Weights of a small image classifier.
Model: norm rmsnorm, patch size [4, 4].
Rows from expert 10 of block 5, named by matrix and row number. Rows with one number belong to one neuron. Each number is 128 + 24 x the weight over its row's rms, rounded and kept within 0 to 255. All counts start at 0. Numbers have three digits each. After the name is the row's rms in percent of the matrix's.
# up: expert up (model.blocks.5.mlp.up, 16x128x256), inputs 172-255
# down: expert down (model.blocks.5.mlp.down, 16x256x128, transposed), outputs 172-255
up.60 101:125124102111162140090125162137128128102179110100139143158102089111128112112136120142141128092109110126103119153093081192108091127108111097167142105110132136160160131142119166146128152140092149176160109116155159156150141136096118118135123072147131125091
down.60 100:135176131120116141101145165140119203119153107151137141091131130128145145167147155139137130114121134151123126121121132109123093113123112104111127136094120134115137160139070133135143173114128147145086140103151118122118115112130165136133145114145114135132
up.61 101:093126088124167154139097141119095129102132144085144133139133095161111081113116134131164123128146156136085118144133158076122108134135136139141113110110172138082152161112094135110146117114085088116106111150109152121092138131114101125145127113118138166128
down.61 103:134145100118088133129150114132122133136107094116124135149124139101142147166141164121139125126134111142117104120139178108110149108142115151156142112115105121155133123148128148087145147138127118169103165131166126150154122157115170115102159146122161124176
up.62 108:134126145110127183122119094145083129132105119164138146135134110124099135150131107115143110107149086139070175127141119150141121109117122113097136119122136152149147153131129156093120126146143153156116110103084090141125091138131115142106141133072125107053
down.62 105:152134106108084101088118139096119104136142115105137133134185093180156094120121130115128124123088124121137118141152121100117089121222110146122127144117130122141117128131097119145131126129130109163099109115116128163100127132132110127134126133155118112133
up.63 106:102150139085099142100118151123146167153135137156155167143179111107176176081168115141118138118122114093123145140132144094112133126110133106117100118106136133122090151127153191133126131115150116142156057094103102129134112117168130115106148098088100155123
down.63 106:074120131111092134124150139111122113143166103120105129059093105171165149188171136126128141127093096135092147148155111149108157130160136163119165154142145136116117128100103088138170116115121126108128144156107126099103131157087091127141150098149119150096
up.64 101:141116132144075131138162120099140134096088108121135105135148159115120148123062137066144136106150111161094143138129114151102106101169101130122141113127133128122116097118082118097118105113089129112133104094100080159109183085099137144099101109115145127126
down.64 104:124136137174089119118170110113177125125103120106063142111146160118126161112171112138123137127126131153143137107101129151119152118112142072128139099123120111150142172127174193121102099113133113124160125127124126134096134130161115159134107130119101116124
up.65 101:124084158164142133139101163112148149129157090132123125125144166083110160099120127147142149141130162166148154129162115162194124177145162146139125112096162109109130165101114121139115146134125124156105114130116158127125126146105184147159142116167132162126
down.65 096:157111099104116092111139153127179130136157131116113153115123130155114119156124145130100110148118123132110136105124161108149117119127170169132130114112099125138117128113124173133134147131145160133134175151139129129131133123084064142167163139094141158109
up.66 101:149146128153139122109138163131194132134104150103132168092145109124126105144162138098104115182136109103097102138137134152093127119117099097129155125117117127150182152131120081116126138143168061104149134106126106112141138135122122102123158136094137137124
down.66 094:140096081141135133102110111111153123125139167095095128121124195125138139149154138125152104113195143131114135111176141123144139108110146126118127088149131124134118162128152073159142122117129093139176106139140139139125136140164179149133101100106184135143
up.67 106:161121121143129121163090143091105129139109136149123092113110144123107167114146118113108102120138177116142133140099137159108129140168129079131112090107132098123117135132140160134147111094140109124111143149115128105092124147080144133113128150173090164094
down.67 097:151155085094115137132131208164165115132110154176133144131115119106157106132124121104149135101155123138093131097118126143145142115104130095124125154135157141130108109126091089102122141123133140110106103094155120155099135120157143119132169108135147123129
up.68 100:105099110143124161135151122087131087115052098093163146108155141134109156141093147115140096118116096098129123150074140160102121120136136111135146165091098134133131148157162182146129157066126135149146085132117151170113113066098128143124122112118159100103
down.68 103:128086088134068148126122118105099125122203144166139147114095101131110125097116089109110107111092121110147129109091127169118122120131082119146150104113151106103118118134146093112113167118120181126154134122157114121159102119110125160095149117119106136115
up.69 096:156104110138121166091141146157109135133139126116131106128175127142169144124137139171104114105166116129126098124097146111161140117098142113152137185084113127133159121154136143101124128100182117115133093102147045142085134116143090138135149134112088124143
down.69 104:061171120131165112138078091159182124104072142097096120134076126195137119119112140136138122124155130134134128143091136131118129081166107165162123106107106102132124130147161154095128148120128152117061136137131144103124131128108058135127122103107132106138
up.70 071:129092130121111121131133067140098140187098173104143134161182123157104126152154105111139167141159113139167137142126126077155140151125116101059155132139102172101165122104141108146122134094184118138097128146120119143142132151137103150127116112131128115141
down.70 065:127103122098099134114112120145117147148130167116114144162105124056094095138130144127154126094137131122115110124162133086102096122103077103146127100141126121147131124114124114084154088109125136122108089120113140146174127124157197106136113116129120147098
up.71 106:114127129098096124127129117096071113141106094105086134104092140118172088141132124148155105141154129183142147129100121102118119109127131118096143105137140128129071112100117140135087162145167145141132128103097141155077136120083157167173133131128178086099
down.71 107:117118115093134136083165136119156079158105113121170125121123156128120176143110165124122099122112123127114113098142138166136120123111119102145137161146137142126142138147110117183140132127126156144102126160119136137168129128106123121133131102127131124043
up.72 104:074124109094111135137137091131079134108127123125137137129120111151169110138152144167122106133131149095170141144152134145167130117113096133115166170124128168056144149144105136144075131172157097102127118083111111135118113123155105121120086153120101118165
down.72 114:108145153146132113114081101116165140081109132095141134091163131121147148141138127139108128151119117114140124134137145112147113160121147183145135102126139148179133116134078093151146178122127120128136106160191121102093140116118125148193167108118151134108
up.73 113:073121129102114148112114127121109137136165139147120152125102161110113128129131155132108141125133146142126136147118105069057134128086114087090108181088120154137151121135148090123128115136117148153106102069109152122086100149139132147163141132077137150146
down.73 112:125130101119124143145139134142074096134148095102144122170170143105095151128198099149114133111124144137135131129156126148150143106124117139120149147145140106128122110141089150138126151130142143154073147092128107152131115145094207135111114092115109110098
up.74 099:128112146092164152148163137158140164130099156135153117106077124114108109118141158173106143174085105148081142122154137126099069126124131145087094153107180097144107155144140162109087144130167143152137102116141129164141140158104106098120096130121123102143
down.74 099:089140173125094115074141115185109118120149125175117129106168092148121108144115175130098117138125127107120122153169123132130144135180088128123153122092107123128154131139144111146068152123131175114078133133143137158084137137089178117140105166113090094161
up.75 077:127146087142139139125080093124127070129084153147133089132105120089105110103155105067110143128128124122158113121161181094189133150131139111119156137148146102141147097110171093139138137137160120118154163191113145127112132126140157121102140103151063135149
down.75 066:190096078120138113093101125127135127125140131121143088127114151149136165133095134145137123128077114130165137111140129158149108161096142160155114141119119149107155135138141150139163090111111106105113109121138150110131095140118118147133111140136082103111
up.76 107:146133123124116179159150101122133124188183159144141127105142104131122125168120083152117125100132159168146108111149115089135108065092151135115111145129182086142138170080140109114125134153068119139104100106088083106105139105150122128114125144100155111136
down.76 101:127128147123122113105166126150134150109100109110108133123167144198141158132119138121134112131103128125125138138166126151127129146215108125117133114151150129176136084136124138101108121137141132099123144085141112146090126145147125138095122159150108089124
up.77 099:159144154155143122138121130143121065145155144125157112148127080121132101121150077116168145151152157124067095113136147157052137124110144110163108124142109126130110114142137127122127138141077146141106151156139141139105124064073118080168083124134167101158
down.77 095:153124108131128133155137156137108128135139134199142120136113129130097137127105111105088109149178135128109101145128138120093119123121091152143135150154157114180114086121145086132133099105127084114102153153126140147057143137120144152125158148142152124152
up.78 104:149112152102104135109147114159142122158158121121135153146132089154162134136126105091120162078127066161125072139130123178094139095107119081102100117106101114150087134085130186096115142120124140087131113117140121112115158111155122089151136116129138089132
down.78 116:125124153127071105112082137145111123124136168127129102104156121094102149123173122156121126121143122099174135133057132110117114145127167125111129087099145106119137100119139103103126148147126157061109136095141143135152136107172088107106096099112160148127
up.79 100:149128120123140174161077123145138097079167134145160130112072147162118140183095135142112163101150135157152127150174130127186098113120125101140137123140121112150186069116115154069160146134117136132138170113143131121141099120110124141137109136111145109153
down.79 106:142143128129141131168146096104083132136146121116112124102148142132116145121150131091155135130184141135095132117130140137134136070122147144137120158098138123126131150144096149122092132115131127104051113144186126165141140124098107136129144164138135116112
up.80 100:117135128168108128102144127094122150124136136104107142136137142153126067147109102160125113111095145091124116153157133108083091111155103142128170081138127157070175115139132121101125120156151096131123103140150142108111142114122144134154139131127136132122
down.80 100:130108107141165128105119128134106116132142146143178129156130084084186146107154140126155110135177130130154141132126134101114118131128145106149131079172097115092111128141107161089159130116135144121124157152094126122135117122110135129144090099144119170149
up.81 069:162144102099127170120105157130123160106062093117114102138136113144147130095133122167095114132149126123182170101146151149168156099140112137098121108159159166143176119145127140142142113116120105143122152155112113141100161172150118105142162106143095185126
down.81 064:112109162106143130168095092162153078134126130144132145118209150147069142059161127125122119120137151146108131150103148129105094122144113133095163118112166114144119115118136133110101137119133125112138163139129106137137147136088133110144137099142107141066
up.82 101:163105161179186131126138106126141135099103161114148113159128188124109141120130156133134155119138073154112122133120112148149109080138096133084097099097144125155135165094170114108133110133114132108122142077105101146160137137125122110114161113118131063154
down.82 103:062171105130130120132125136131149176121062169135144115120134116126104104098160102108184117125099135123146123139089133141132121154135138123129134150149120149123136102121109135130127155126121118121150177123122121111145124134152109139130125086132160157150
up.83 111:083131092144135094126140071096156112178205145137159076128161127105134147117096154155127114135140186108142158101111115125090131115105118122102127129121128114140164137117166155114129117145129121126131112088114158146144155106129083112132143185097141132111
down.83 101:120106182151109123170138151123116143141111134156113120131197153131132122180180117129137126130116115128127137151140125129108123097203183149119123107118143121101133118158085114137140160135135109121150151129143138158112141137117115122106131122139153091110
up.84 087:136112142097157136100144102066107122091149116141120127162112146155110116097167090142117123126115116117145118115167131192162130152136139152110139142142132126101109131127113125127140133164126055107137107131136103157134099125141135125125109111141128101131
down.84 083:125140147160125104121139157150104108136080099113164111155128085142145162142117098118084122128102107118171128143142135147169128171143176124132103126128126135076116122137114191151097097141123102137127161113085127140140138135119132122151150167109131137134
up.85 101:121122122150114130122141097101110136124117138148098130163194091151135080158143125120094117162129174160114133146117146137091133122124135089120117107124147095129159157123128151126097117168111154136144155099114146104137141131171094155163137096102109123153
down.85 101:149120118143125128124172166098139131140143132102059109175107126164117116089147162140094110130140114128151115130074155147104097125173138124117133139119136141094106132135120154077144118117125134110129141122127127122159128125159109143110126087115128152114
up.86 097:151147102130076069119104145123122122120109139101145117126112118109105112113127156134110088098106114151157133133122095127147151163124078100117146139140102119111132143130115150114105141076126109136138109093098102147122186098106151079190147128097117179111
down.86 099:114125090115106145105112093076130148130114127135114144082112139097118116121093113139190135148166147134126127120108096120119121112128099130123114100110126149120104087129175132090141111111142180156099141123183136143162127128109135121111118147136102124091
up.87 103:124130166153097152145112149087162138143120147128120138167084129116152167146116133106139169115109084102172160094073126118134105159140105125152143174157142096093109087141118165116127150129120131184157148126104152133100131139157152173089078152117128136142
down.87 106:130136171141093111094127114123096117136102173080127125100143186137174079170191124097095108144108125144123135145139140133104138134100108155131120104132147123138139177130130135126132084125127107118110135136117129162092122126141134140155102142121115129151
up.88 097:116122171139108156126150102138129129108175131161133128107139098086120118132162137087114148105120111144151123153121115135117141095143133135126109081131159059153083108131145154052141115118108146080115114139125104100143154173147118083153128133149096125124
down.88 095:133159126119155115102112140125081112111092098102129134163147143096164108140130126139124100113127122117148140109155127130173131134124099165132131124130126158134129098136136129133128128120122090093161171124088130144085136130122143112138092148118177129151
up.89 113:104133133141136115127112153151158119151144155137104109151116160117164121135092119109087095081124088130110144092187106159113097102121084106117119135151101131140162094125116104110163091130156127168146172147130092081112120181136143125137089156115117133124
down.89 114:166112116121109093146107126103131113123101164110138116153159126099132133115206134126117112124149142142099142107133128131138088178170123056141126122152128111110097150139149101129139157114136124082114128140100127131078121136125123148162179118142146147099
up.90 103:135110124145117138098088117106061142140143131150073079171129125123083132090098121126118108119154099140144095112099161087112162120127154196134132139129115147095151139133104094101131114144134146148138106118134125136108110138085152065162091134122170144127
down.90 103:161126134119092131112098103122144145142146130132123144079119133176115136122111137095164101144177119110144125106130136109119135149111156133122129146143115137105104115110147122135095090102150100101140081089089148164153141132132124119162140117092174131169
up.91 105:138108163141122095134128100116101113110119109117103135081130180151107128137121094135170120147093119154130097118103157138155161145136107117144151109084163150143110156154123108146132143145167114140131088111104132155119117119147134137138123119185109147139
down.91 107:159167111144182120150150139132159127149098135080105132131145116123105140179097136123085120093119128131098131128133136137137139101028134082117136156155120128107116156120140138142152120146135100121144151136121132082123117136154143132114150143143137146139
up.92 100:128113116113105128119102117135158133135126146131173162138143164118161165094087135103141157107120130094125140154085139094117132110187135164093131141115116084144127118104129096106069133130115109132128162128097120167115166118154081122078105152169162104145
down.92 097:127112139133093120132111124120168122119081129108136121123103129127102099095095134144158136099091126129138137126130149097139114127103119118093128083105120134118113127123083108109130125141117175124131142126135151106146121125125104138153122114131131079134
up.93 088:185108130121156093091127125121103148189141183123132098112178147123111190126108107125152152128104116153125116159131157122179097094090123157163140107085167117127135132160111131129127064140125123113119114191126091169129149159121156115148195092100094105124
down.93 084:110140094122104147116214097150107127125124125129107134166168112117120151095098136125071132134138119117132146123091150172150110138135152092107134161158107108144122136134148162091090133139123154171086094075169109108165117122135116125106082118111182124142
up.94 099:156113114128128114094118132070119099127086147112103176125127142156124123115163149123099148091143131174110113121121125148127146149098146106121101148131092171123115154120131149131150120141110130151123100093131123139182132140148118131173128153143104146144
down.94 103:125120125123149134128161139107175129150085132118162112172109170079119128127109138123128126139102129110112114142133143182107135146082144107142133085129162128122147100121144149120154111128128166129121088109133111189103121120138140121149141093155135151103
up.95 099:123105127116138109166153143126126103116126088125148093131131109133148096154119142133119139078118144101080190125161112129118167124103144137143125139131085082110131082125161117165159125103110141171081089147108130114129137163111105147125192097125173112105
down.95 103:121164148126077112164130197087075090126114155144136146104100103115101125188133106122100144137115116126093143137102127083137123121130150059129148129146103137110118121126167153154096124117138144138120154112135128119165129143101158131134115141156073157126
up.96 050:073137126149141132161119152137113114119123142123119111168128129108138117142150109155121180152099116145139132119084151136146098131131117142122131145095102197159144126128105114150118121119118126124137159126139128131123099097086078093122100107146140088144
down.96 046:111122112104154110165115092157138115153118133157075107127147127104092132129123147107102129159154146115118142100102109126111112119150116139151128098132111125146119111118117136161159107150107147140167089135048134136106102130153112127065104135150108128113